{
  "encoder_arch": "vit",
  "model": "masked image model",
  "dataset": "dead-leaves pictures: piles of overlapping shapes",
  "train_examples": 145000,
  "image_size": 48,
  "crop_scale_min": 1,
  "horizontal_flip": true,
  "method": "mae",
  "mask_ratio": 0.75,
  "loss": "mse",
  "encoder_norm": "layernorm",
  "encoder_norm_position": "res_post",
  "encoder_activation": "gelu",
  "encoder_mlp_ratio": 3,
  "encoder_head_dim": 64,
  "encoder_fused_qkv": false,
  "encoder_bias": "none",
  "encoder_qk_norm": true,
  "encoder_layer_scale_init": 0.01,
  "encoder_parallel_block": false,
  "encoder_inner_norm": false,
  "encoder_drop_path": 0.1,
  "encoder_patch_size": [6, 6],
  "encoder_layers": 10,
  "encoder_width": 160,
  "encoder_positions": "sincos",
  "decoder_width": 192,
  "norm_pix_loss": false,
  "decoder_layers": 2,
  "init": "xavier_uniform",
  "optimizer": "adamw",
  "lr": 0.0025,
  "beta1": 0.9,
  "beta2": 0.95,
  "eps": 1e-08,
  "grad_clip": 1.0,
  "steps": 25000,
  "batch_size": 128,
  "epochs": 22.1,
  "lr_schedule": "cosine",
  "final_lr_fraction": 0.1,
  "warmup_steps": 500,
  "weight_decay": 0.03
}
Rows from block 2 of the encoder of a small masked image model, named by matrix and row number. Rows with one number belong to one neuron. Each number is 128 + 24 x the weight over its row's rms, rounded and kept within 0 to 255. All counts start at 0. Numbers have three digits each.
After each neuron's rows are labels from the 100 images, of 14976, where the neuron reaches its highest value: "top examples" is what is common among them. Only what is clearly more common there than usual is listed. The data: dead-leaves pictures: piles of overlapping shapes. In brackets: how many of the 100.
# fc1: MLP up (encoder.blocks.2.mlp.fc1.weight, 480x160), inputs 0-159
# fc2: MLP down (encoder.blocks.2.mlp.fc2.weight, 160x480, transposed), outputs 0-159

fc1.442:129102142168138135099137152153148081142179123071068106089133107134166158121163126080123140110089123126129104113107164150159130146119131120130143106087149109106119142105131073131113142097137120069113154136102109143138109109082134118099124098104096106144077110089125105139141144081120130125081087140159113088124133145128156114132114126126155111164140139117110160121119122120141138116123163101090162117072121133118114103120110131126110138155099072125117136151143103116137158141125133
fc2.442:109111112116133134126095066144123140104148141198149110155156117069114112149105120190113162084131116131117102109151117119130116097107112128120121158129133126175156126137132153068169131161108105093162125104116107115117132128106134108117129118130107113114110122136111122063130090114122166121178146099128109110113143137112096147114102078143133135105105131163112111126103129118104114187105157117112132100147095105119140125089095126100111130114121107084110086104130116154083136109140136
top examples: vivid (100)

fc1.211:141125145064150107104131150137086109142087110110107057135133164114136114156153129100104078130105171146150135131150125110122123144137093106077136120097132131100081136143092138155129141103100114113090096133112109102097131132103110095135108129130130163121082100108115152137152120126119130132119148088107125146119158178131137154132161142140177104141138071097093150060126118133115115108107117100128105124110139118115094101128086138097098107112109121147143153107099119103096110139138109
fc2.211:071080133131119126097116107128185123150141107150141181123129172090132126124110132140177123121135070123074140129125085109103118133064129130130061125122081133124137126139130123127140139101125111125139064149143132130132124135127125114084131140145119131093085117131161113131154124128133128184136125143126132054121121117111130116125152147127118111113164139128046134122157104146127140127071138144122135137132138114131129133128165085176172135123094142140122131119111163132133130121123123
top examples: grey (67)

fc1.0:137133107171112104095137117104121122135155120133157108145145100182099119122181147146103109089118146118111157131173104128122109122124113152163140109116128134129130115101140141056099136103111145080131125126166099133153063131101125123087080103156135166104128136146161089133143114103142132138117112133100119133125095117148095111136119120147147124113170069177047153129115128102153101131128114127137129087133132104152129118131087147108100134099124068119124118150117132126111124128126100
fc2.0:155135151123139156119124174121141119123106124162123144113097154136135125138110123118148133160129103121144153146085103143089113139147154075116109128109130114147146161119118127120098110115135101142151139137150127127152136159112139140115153118147141103113139136119153112124108138165117073131133126156092182139139105134155111165129150120109138124161139121095137085078162083119200164130113068121062161104127121144113155131152132080148153142147109173117112183122088150170140122132079135
top examples: grey (60)

fc1.102:144090140092143138127149145139115089112110144110127119110044179066124132145106131115134124099056134148098112127113097130116140123118127133145104114141139137167106141148135124145114145110145118113134109121102118131138157141176135158145118128105140115144139144115147137146134044139076140131175077121099136060128139149123126170118090092129140129151112064086129119113134136116151143113127099118137115151104142146140105145151123136145138101098125151107122180133127139107131161129152115
fc2.102:181177137080128120133089147127054128079116141122126086125150107164156134118101135134066138145110124147155147148133123127106102115192117131127139133142158127113136108128132089113128137116127133139102155104140135119122139133151102129146126135104159093110192120142104140117099131127128114063124147104120110187134118141164144124118070135109142142155092117160173131098104124089143126105129136100132138124138132176110136111121100148087089143135134149133126105126115068118130116120110154
top examples: vivid (76)

fc1.297:139133109098156148138155119114103142103128144143057096097130136131119123100138085133130141122075142209122170138117089156127108125103171141169123107123121113098127140110148106088107106158109152112140126125076154129120142098085158101133116152123140098144114144097098142138123140074097150131110119136153104093128118068131171141162127126118115149128107164092196139140137140120127142127124120122103120164115091159123124135116151115136121108111131154117109136130145135112184082136120137
fc2.297:143154131088120136128126089116092114060100134152093102103115126144139132109116092147087114108106095186134114128124116124104090105150149137145114120175148162118108146155128085147097122128142085119115127115167139099136167135162154160126121109118131102094157110104106128148120129104116131079110122115137120148153128080148158158145086134135133081136099189150131122099117109088138101109153127090154145188125116149109131101121094130096096134145115141150120113120116092101162123128121096
top examples: grey (86)

fc1.455:133133099143145152128122101105132129123096135161116103140129086100080132171143062137108137112119133203117106128177134169133120122143147124099155115112111152134143090072155108083142149097125158096134115129078097099118150092125125099143119118130122111098162147097130153164120127115128137135067206151070093122162128095098146112109152140157134149125092141111170134119124132150147114149144113125145094157137117122154136124125122121123131126163123148118113116154112135132115130155127115
fc2.455:128163146090152130140143071100102109080127144131112110134125165157105133164131069146111139103114109170132140124147146158121106121156107143112097098140149145135139113104157101155140103128087117176139116129184116102095113158129171166124136112140148120086143142105119153182119146119147128102103173131096070136169135123170144120114095143133116134124116151150139105109132116103166114132164125097123114167155096157131142109157100144106115126084112158127112144138133119149110097151117083
top examples: grey (80)

fc1.389:140103159110129128124151169154119136092161125154215162143120114123172133129186185182127161088136103134107067130138103142143114133139134138166118126125119127121137121104106180096093100142148133102141103122099127157163106091138125109127134106144120119145150122089145134156120137129111146122100110122104102059097091123168128138101127135139099159118147176104094136120101144102146103132122133162107130145069107148121131099139110141138122146105136126110099115118125115128153110119117130
fc2.389:110116138126121110095129160116125150112112093171198132109135126130151131108097170179123166130162088141128213149123086121105096123121143088146081126139115151118131087137087180190084136140128112138149120125158142123123147122130146135128156145131131123103122101118120116147090127152112115122083113138101123125137140143122160136097122146134114076111110141102104102102120099118129115148092130110139113113090144119100103131124129097128125079125082125156099114091105120146169150115109117
top examples: grey (76)

fc1.139:127134121132108126113108162116157171174136120111068078045138083124156136121117141057138115092124146123154141141104145144118159124127129101114106108080134128108142123145097101141105105107098134082107163125113144125141132136088144108101134094143129121159076097104119119127142131117114095134065090160158107123149082109130144131103138148136142131138138146099118123094104142119136124131123138110085123131109160128091097110116111150118091142115093077127121167157103138121127147126118117
fc2.139:093096150142105135130133117176187134147134131184176168154144155078123127130123126170179134098118106139098132122145133129137149161083106083085111145119114130151119115083151139137125128104096113139106104158130104141106138128094128096104116153152121147122099141109163132124154113156131132190153151134127142091138121124117112115105171113155122106138162120134090090144163119148141148179116109164105143125160144126144135129115162098173181139122121151111103131098132173133109129112149126
top examples: vivid (100)

fc1.104:132127134115132117138104146097110123146098130173118111152123143068130151115113153110093149138107135113112138125145071088102116116121153136070108171139126112102102115107124127128156136114104098115096131117113105141055107089116108088142153132110124140076122108130090108129144152097102129116131138092074118154115115106148127196104167125156143133124133106114162127096139136148134128082076134107108096107058109136113111109105110149128127137136110085132141106113089126108157127128115143
fc2.104:096105123133129145114103123139147126120135135104173137101103136075120106121106106123135078153187108114123179135115103165112111121122111169154109027108104101145149157143094104119105150127112146110172120129119123139070143152135159142111120125136110126125097125128122135100139094137122119133125098174175200115134100105122151072130141138104099129132132130129104122106144114123121134175092124105137156143171139114114128117126136119136133117172093129109101127115115143125096097125093144
top examples: vivid (48); grey (33)

fc1.5:141101145140116130092098145147099134131119152112074142153083088144153116131144122071138164139130153120089142133120145117128117119115126085144116114162089115143114075102112130108150132121115131110119122121145158121152089116130116128095116125124117110166164095091129097125130082142143120144092109085046155120132041131130146116082140127098142132134151131118083125115106164116128092132120113111090105114131135120124096111098140143132135117118133092126104094159120144087082109108113109
fc2.5:076056099158108145098096126157168112153184109083119123136136108113145108148124139143149169102128135124124119149121093148113130130059113113131114135071077155147144148120141133133123146109108106131143103094132114128128140135123189116123125111119071141151050127149112110126111130139123108158137132141125183091133123122070136122131153145130141118115102108128119115136093118149095121148114120101135142141112100084101129103146142143149126129139099081143116147112099144121156153137121094
top examples: vivid (100)

fc1.339:142135113057097131125133145134115059194104148119150079112115138080086140130117107113120126153150127094117124133099110123124100100157129130097144138144122117078100101104139074153110108113126105187117122124134093117110118113109110124130124162133135124118118121122142157106140160135121135118186126146155127101151185143105081167187108114129160129127110161132165124123137115155123144113138139110069102118084129125116123085129128125132141086091127138126128112104102124125098142126124116
fc2.339:151151163114141163131120097132119200099106137074098135134106145098120119130137142119125127143139103128129130153138145136115103144161152110108108112129153158118112157110128094137124153094125154178133133149040116119143095100121125158133163141134166107104160149135144127113120112128136109117095107121110203133123133107171150138079123122102085174110138114138127114117156122124172135130115057118120153134133108166138146104139130113122137130156111169099127120170133119148183115152145136
top examples: shaded (78); vivid (44); grey (42)

fc1.103:120118100113127123114120127160098112163115138108149108158117149124161110127096114113120063080147169190193172142156109124103123148152129131102120127118111125119113144122128166125091139125112078159128115123125107108092062115096070115138144080127138146113057119128127152137128146089139112117107091120108181136119144109126129137105128140141129135093116203132120109115125128134112103145128118095104098131101110110124111080096126143117087111117128128120137124098113125120164125132126125
fc2.103:117124147122134083147138101163141115156129127163129140139116158097125083085152101132140120145078141134093152127139149153148137148110158126147138110184122115144174117138144156117126116157118163158123113159116142155109094145105131134118180117170130144124122148089137108127148147147115133145106101129089148107112117138131144148090145073146132146107164129134097135132167129133127141159104135146117083191079163117142128120106139099142145111145142141171086108116146151174151093080132068
top examples: grey (81)

fc1.203:145126105176146133127129118123140064115151124098134156107166113164108089137092105108095151146172068151123103118149155119120153109145105122132119104148120114134137102121104096124138090089121124151108099093129109112098109127105123100104093109133138119146089141105109116117123088100146141144133111119109159081162108110167152078106138121133115146089151077133150111124083127079110136161128120140084121136108100126122113146101139134144130111093111109141111064120131146099128160073129111
fc2.203:078073100152110098090107120153166141157131139090114122141107094092141138131127172148144150096134144121134150139126110119131131111069106164136133133141088136114119134171102145129138123130118139100107138100128151112101159153156148124122164095114092127156065119141108129138105107190134111156132127128154127115108136121082130132120150145126142119125116105122132152129099118147102119157101122117134116114168160070114119131128137109146113123077118085093136174156107150090130048106112127
top examples: vivid (100)

fc1.368:117143113102104146144116130104113087142125128122115113119131100154135099122101107148069103152130096122128069112133185065144122110171134139121116126148134146154125129132139123154135118138128093134120114080127132131106122124155138117139097146155122138113095155091100109159149127085099102086155156110083139102119099087207143086083161146111105134182138125092122106136121128098118155169130156120131106109117094134150161143144130153148132125097077123091141137145108141105149137121112126
fc2.368:103100123096147145087087146145112114099095207124147118121148118112152099135133129136109105127132078133101126121129102126080079113127127145118085096087103139146095161139111126135162099110130128109123127115138138096142149110133131150093163106112115084083122134152109098110129145185133131107151114122145116125108092104121133141142106124091123149119107114140114099096131097098106113110063126099069170123115152123096132133127107086112114148106102118165099108102100110108108113174133140
top examples: grey (51)

fc1.14:114129137107138100127136120108136141111137152140186135153087124104116126120104120156126122103119115128140092087112128143109121173126133122132114112129136097143118112142131126182148074100137129119060118165097108133131123143125142138133093132119133149123116129121137117148110103132111169158146135144153133124119131121099127127124117131166107181120103145088141121125140091147132122142131115124134132132153137127122152099152099138058105123143136128113123123140151100128153140000147146
fc2.14:158107085125118132115096156134089124125165100088137072123154078149122131118134133134077141143129144129172130150117102106100093115154116129113148126114131144132131131124121117105128097141133110139163142073148140118130142106140108136154160143111099098140120110133079111106159148124136105077134145129141106159133135131101138128130092143118133117127063116137168127099066119113118126134144116065127136130104143126079121139116098152098072145118126077145133158098080087120109116174158111
top examples: vivid (72)

fc1.166:121130120116176129156120113080053172087138128120132139116152073108136128137157101143167103127161115100103071118133118122133121164149124090088101140126112111125140099140096117126096138112127124153152135130129128119108116120072091075140149106170093122155144111104090106174126102122130126129084130104149113141126126134069132101148137131094049123170147100126104134143095129106128134131127120127137108136125107083109120160117138107132114109139140144126094108121138106094157148102129137
fc2.166:139137130126073109128121108177119085126114109125102121110094131152122113130083153161130127149110129159115086170162124142117118127138127130195123132136128113139113141124198100156132136138101182145120127124120104133131123154095131097138076097133130119125133125136124116125168135119117126120128081184103098143118153139134081096118125118122169144185118155122142137114128120118143120132106110107101180088103117138111139168113127112117118099156117136184137164123118130172070072144147140
top examples: grey (97)

fc1.317:131141128148152127101135109101099135118113119162171152133112142108114107121130134155165161106175111160124092149171151095099155122147160120115114141123115103141140106070111134083078110133105138131134091117133113140103124115122095077135147082133134116093115146115123132121152115129117135148066120077067167115142135123111167141107145127130125120092155114136130116109122131086124130127114108104104138079116100121098110109104111131095080126123118102123130108071109134100153054123146113
fc2.317:077069118133114111092108095139175107153146138123117159128132152106144122148111110105163116118125091130085098128119071125090113143071148149126065132088083123131108145159128126141156144127139121145095077129148126123150119137109134131089149137140095124107081110124148137136162157143134133173128129130134141065118124128091138146130151136096135111151146132141068112101149086140125136123133125131117110120135132103109117126130155082158155139156087127151124108093082159102132124131146090
top examples: shaded (85); grey (54)

fc1.205:150110158117142118129134105105127069130140121120111152119147185097096100144113114111143171127113044139113146083091149156124137145115102089141116123136106086135096126111113121169142107115089108148108132129126136113115112078135145127143126124122141102145134131105113079120138169164113129149124117130184140098148129148096060098151139125132115093124128083120152106115113128103152119158142114087122110135125105146126153114095084103097078132124076104123129122123140105084142104116123144
fc2.205:098066111189131099121123121119192126187173133123129139123122092114114121133146122130172122096132156117125112099142131136154162150071127150151140121137096096128124075157148133156128126104118147112117149124161137145116134150112120132123106136123086149173068132130129117140120076119135138174132132141143118112123138128076114111124180137116144134137141131128128148170112133170114167156152145141105137154149145071123116113129163102173145133100139074134118103142110171124124151108138120
top examples: vivid (95)

fc1.149:148152114137124108111145136146142124112068121144129081137088159164104116150126130114157145078123093137126178138154100140143106106112132118145140136124099103108107139129130147096141066144144115147115131122107160100136086128120137138099090083147144139151109142138130092074125125122123120129120146114148138119181118084103059145150115145178181148124102143164165139147118127109112118148141093137105135125137137152135134053134148149124118122117125099093121152133140146077163170140134126
fc2.149:123133122111069135105060099129117104110140110146119125126127136108122145077105129101120147203107107120100094153174108131111092097130118161091094130151110115110095090161136127120123087113147133119105113114142141122122145147125137128109106158086104109107121102181123165094167139126151109100142116089117093122130139100133120098113110103129152134131142107090143162103111088136107122137107152121156119134138117128111121146161111154112115143089093126167131115133088116101108087152131197
top examples: grey (76)

fc1.254:123113147098154152112095106124121082144121127126191127142106139111120087157121079177164125130113137148162119141116155094118126139150115142141096112109146103151112137122087116116112113144125115126088109112107103124109182123112132169162126156126106144151134102076112120166126133145117112136163128091171175119124149136094138093150097149083115125115168080113101124129127162120091123167132108107119097137139145150123124093159106114110099089061110134113153100121102127101090131108134100
fc2.254:141142130137119115114168168115110113151150151116116103129145108124103173116142103132106154135106134141188128118137117106105107110162102145089122095169140059102147090128158118097133117144112099123129165110143114119095094122138071144150144108125120116138139144141106118118143131127139128102110162144131106159111151112129142133176124119082152157122098107105179124112115101129157119091175151092158121136152155129099109128082128138123111164065114128097105177126090122110106139156127181
top examples: vivid (58)

fc1.286:124144093141104129154087133092100118090075124142123115131098093084144163111104083130148138099171164133122182140140076109113109122127156152075092149121109121148121145124150101140139165136120107145093148127102071118098114125084101108133112097098126144107144114136116136116126139057143129124136130088118126140112093067100135122116141132120164120078131139128129132127140136138117138128101113089113132058127103106118128158107126143117113106144111142103144102074105125104128132123120110
fc2.286:113116143133106096125081096107152143162116152155154163108173160120122092126119101128149114155158085108058141093146102142130130136118128162075091079182118103132149146114121123154116076156132173115114109154129109133119132120161109119116132122132141139111119137119146161103128141083110158137096110107165127093103127131139110116106142110148139131123150161186092108124167120132129140119125148136143100144141160129140123130047150090153159127139093167139149098129131138147121114116110117
top examples: grey (56)

fc1.86:133110126151127131126106112134162160042101118114147096098134064138164121140162180162145125115147086125134117132146101138110135123118134096145132118109084130137127136168098162125109136165127149119128120127127122124132110115121099103133127046150121141122071114075128098123137142127141138127087098117062086146091150093128097093086126114152104124104128134105094155140097137076132126147119085122141109138154091124130119112120114121112096122133136077115122117142128112112136124121134131
fc2.86:095105133141116097120157094137165068155150148173127164147144164126137129148119112089167096117141106112118095118105118126139136135092122136140101097141113112122116128096126126125121153143068143125142080148120086133099168145143182129102115103139121143116098117148153122146149143123101120165153127159128131090186148195130129127112154153138122143127156174150090126129162118147137139108137165148115115103076128119141150124104152106162155163131111147139125118110129159152071132101158113
top examples: grey (86)

fc1.272:123131102119125099096151115102094101113111145131116128121125092123099153080102129130095138137151044107119117107167138118124114104096145123144107112108115128132080110145102125111116132128100140080107131156124144140119101116123116086143067182144136107139130113134113135147138145106130122112164049122122135157076097143116146176175157112163150141181096158134109165143111125121154148130094134134112115134112106148122090136120100119090129111114123103125098143145082131137111107091142137
fc2.272:132106114143102156127107194096144168170183108090125130169116133107137110114127153087147109115143140133136152107123106091119107140125092155121138157148122165122154161110107099127084136117117106156147107114111109113132159128184108073126124126138118130143100117135123116136171147112180132131101171154121128104138118081129185097134141135115097134159119154095144100112113116128172163140173114110121152133132152106102080157097145160148125157158111107140102139124078130134123146136111115
top examples: vivid (98)

fc1.125:119155106139134141124129102121148146098116144098170127118120084126127126121143158152180127070094151095137149141104090157115140122114153106135121079092151120091111106131132145113131078118131117132143111122127144118124118143133119146117119116138126118164096112128132117111137105150151126143140121140124142114142130158037189123171099150093135090155089127144124148136132118126106141153145114119098145146171109126135131105098146134131119102130150098075031112160153125089167149143133126
fc2.125:126138123079127140110093088135088162080068131136120103127144112101095146076112123129092142149114100146137139099116124118090083087141112130110106094172134146175105106143097135102092088117115170164134132111135136084100118138136138125116126105084133082081140097140106151123117142145098151086116139108134099132109126149143133099092088131131093148106105153106115121090117102079118098118111134108139115134132167129115118124129094108090095129138108131151116134134118081145119083136127137
top examples: grey (90)

fc1.23:155143100124152116133132102142128120072130155125091127159093134157133108141097129096128127109154128089095147120128124139129152114156138120095111127136117093117101104109118107126118125126112096116134129100118138051127121086085151104067130081154146119107132128147126097107143165101136109132093146161141100146140147124083098111095120118128097148084150131083142118132119140130145108126098067131111125125105128136108153120110099119095074139080092073116120153132135146077120149077135116
fc2.23:080065106152068095099106141126155157162125076122128119130141103108129144119128144123135131138105133131101118130158083127124138117066119151141128127115077092099120138151146128135154095134140142152127126111062107136100146120134108107140089138118084120140069086147109116104170112125134171160109111129100100107094151127073124105127153152149128160089123144105121159125126120158124126140149170120132126148141138081105099108120139105132121131126118092152121104147105147144099126141079140
top examples: vivid (100)

fc1.164:160076126113145110113128126048115139133084105106089153109136135161111131104148130113123139142133132127129170135129115106095129145131113085110105149123161100127118095143130110137092100106115171151153109130106120112084176114108122098112156131163112114137112111105095163150149147072139138131142121118099083138122135137110162156098145136098086092108081105164149159130142145106142131158094103093103105148101113139096106132080117129118134109107133106130113101115112125112178118082163126
fc2.164:117119148099095107137130097120154164132114132165137163155125135118111121163077129107152161151136112084087140123125116107118129134105101133151107160100109117150162118156142134117203089131097105140116127146157138102122118100090128060105109147139140121099127118131158087099171122141135139162125140133144144118153142113123112093102139151123154161103158135137092114115159123112126123137083165168110101115134146145144079113132141062145159098132134139148148101123138129093111144156190112
top examples: shaded (79); grey (61)

fc1.364:096099134137090137098105145106105103107161123064104105134130125096131142130137101144136116122160105129146128139161147122120122097146117130096108135089112098135113122151107157129139130143108130165082148143139118124105102138110088070159086085117128118166105112083118128120138166086164118135074104085108101091078102132162136108165109143136123072151145108128097097133113148125141130131135117119111118074131079090119105133131105104104120125149146155123114083078113121117125139132110136
fc2.364:094117137096143111108107080139135135116102162192149161121127157106153132120098142090136135126113080126086115098115097111103100122099135119094077127131097120141116144110128139151109125153100084123122084144105130102128164090132151112070114168113131109088117111122152130143152140081124173129151133077141121093161121140139137129140125144138132173122155157113081131109155083115107132155096142138097109147148152108141114101098127063138150139142091156134147120153110127115146136156117114
top examples: vivid (50)

fc1.417:111110133161128084104135094133177162096098095182108133101141104172170095130110153161074106140084157156118139105135149125126143136100122130141139108080148143127126118155133117137136044129099073080122133153157137085125113157118117092134140108150129143132119127116122121118151166144136115116117135155116121133138121115143144117087157170147095083153093103193141171118122143122119113104110105167152146124117092136121138137114099122117117128138112080146127126141163121122123118126134128
fc2.417:126147125135113145140189136114141104149140098113151149140148138112117145119139118104141122121158138109086135113092155122180173145111128137113141147123148166142112146096127132090152075171147154104167116162089088151125129094135134089124125134109149164136132132111160138125136119115129160143123108160133110119100140138149107117133129154164139179071168115078087086166138171150110141133133166161136085135121127133184145113099139163135151130174142133093101131120171129123123108119155145
top examples: shaded (78); grey (59)

fc1.354:118148165106078103130108167121116162157130124173089176069110126152139130118099114101140118115098130154130155140118113124114134112158134077097076150136091147121139100176127121111124101119109126122163123123118170159132141127130129148110123081131113118151143111130102147084129118166139096130116166144153148173120098081127163168095142116154089159137100099119101138130107141144097124148138126139081120086123139147135130120063113156126121162089112093115124116132108135100095111107121116
fc2.354:140136144119101183135099119110125182116119155129178132145096131117137157070130138058120149155103124147108078085131141087124120119137114122147127144091131121103132135058123116135064161086121134147167148131171124129117186081161127059137094134126133119122138140182131114143134128093153112121151145136139140131141112137146138094158121133147116138156128113086135102127134134124138131159141118127126109147157138130130079117154128112127120147159143143152109149134133121156143122180147111
top examples: vivid (44); grey (44)

fc1.16:121099117093178119120127103077074159080118109124155107169123148106104126136163094174159132118069110101157140130129069155117126169130103085104125134095126106095116124118132113120137138147113139081090105117103126122076127132078129124112141149153122166169130100111113080156128133128143129121097134117068151166114115131084128137155116122081126152148151122109145162124130144117109102108153087147112097151158119128143125139135128136120120113141141090117096114122127119104126163115113121
fc2.16:088107140128137146102131115123140092137108159117093155119142165082180130114137107106133155200193092128127156119113110119117114122110132151132090120150104110127137134138100148079135107087090098089120102129158140107119158083152135144104107111148141104116103121130139167098110098115140154133124105084142099112113128099128173081128138136112167167111139131143084099104148097120146139151107137137140134151103114110123122091133152086137130143141123162192135127113129139116126089162112146
top examples: vivid (100)

fc1.330:104150142102108110133118079127164137071146142152106126086131086118145139107122139164124128096095121097119081165106080144135095128083149123170119076094146120081068100138097100119139130128125115090131139121132109121107095133103113130098096107123158133146117089112131117130146136136119161152140140138107103102143118142109126099130123134087104088134088152139154168140124109144132140084111114127126153151096122106086120084111126102130125112140127093128064109149119093098094106144136113
fc2.330:079076132141113136086126117123176128158141130132166169122140150089116140098102154144170120094155092141095107122158072122092111137080140136133081141123082130131123126135123125127122114117149109139115063132125131131100110128144137106087119127131103123108074118144160133135175122137123111170142104139135116064143119107093110120138164130121136134144152124144076140110149081145138156123125141144124141116161152092117134141132165087177166145121097132122121131115073163132133112131137127
top examples: grey (87)

fc1.464:130140112110117135135119118132136181115133141130186110131129161115177140129127116188120089141103143120152090134153174157137104140144138132124125135145123131141153129110133126094080135160120120205116146128125072154131101113113135141134129115113134098143149112128164127086126168123149127136152121151125070095066212146131110145158151159158087155112111136138140123118131119136140146102159121086142143118126139123135116093085099081127112098102129152128150097092134115132139120142116107
fc2.464:115104131160116125113119130139174165146157123100167117121091119132143132098116147162151082155105127094136178118156129156141133127101133126132137142145117131101168091112144067131066165130109146079118137144157091149118147146139136114156113177145132140137103139140131135105099145139118122157120108164103120144090055134110131130126143137086107106163142107119139116167139150167126129136137111133134156131111096116157138155169154120155127167158131111101165130056147149146136138159118108
top examples: vivid (100)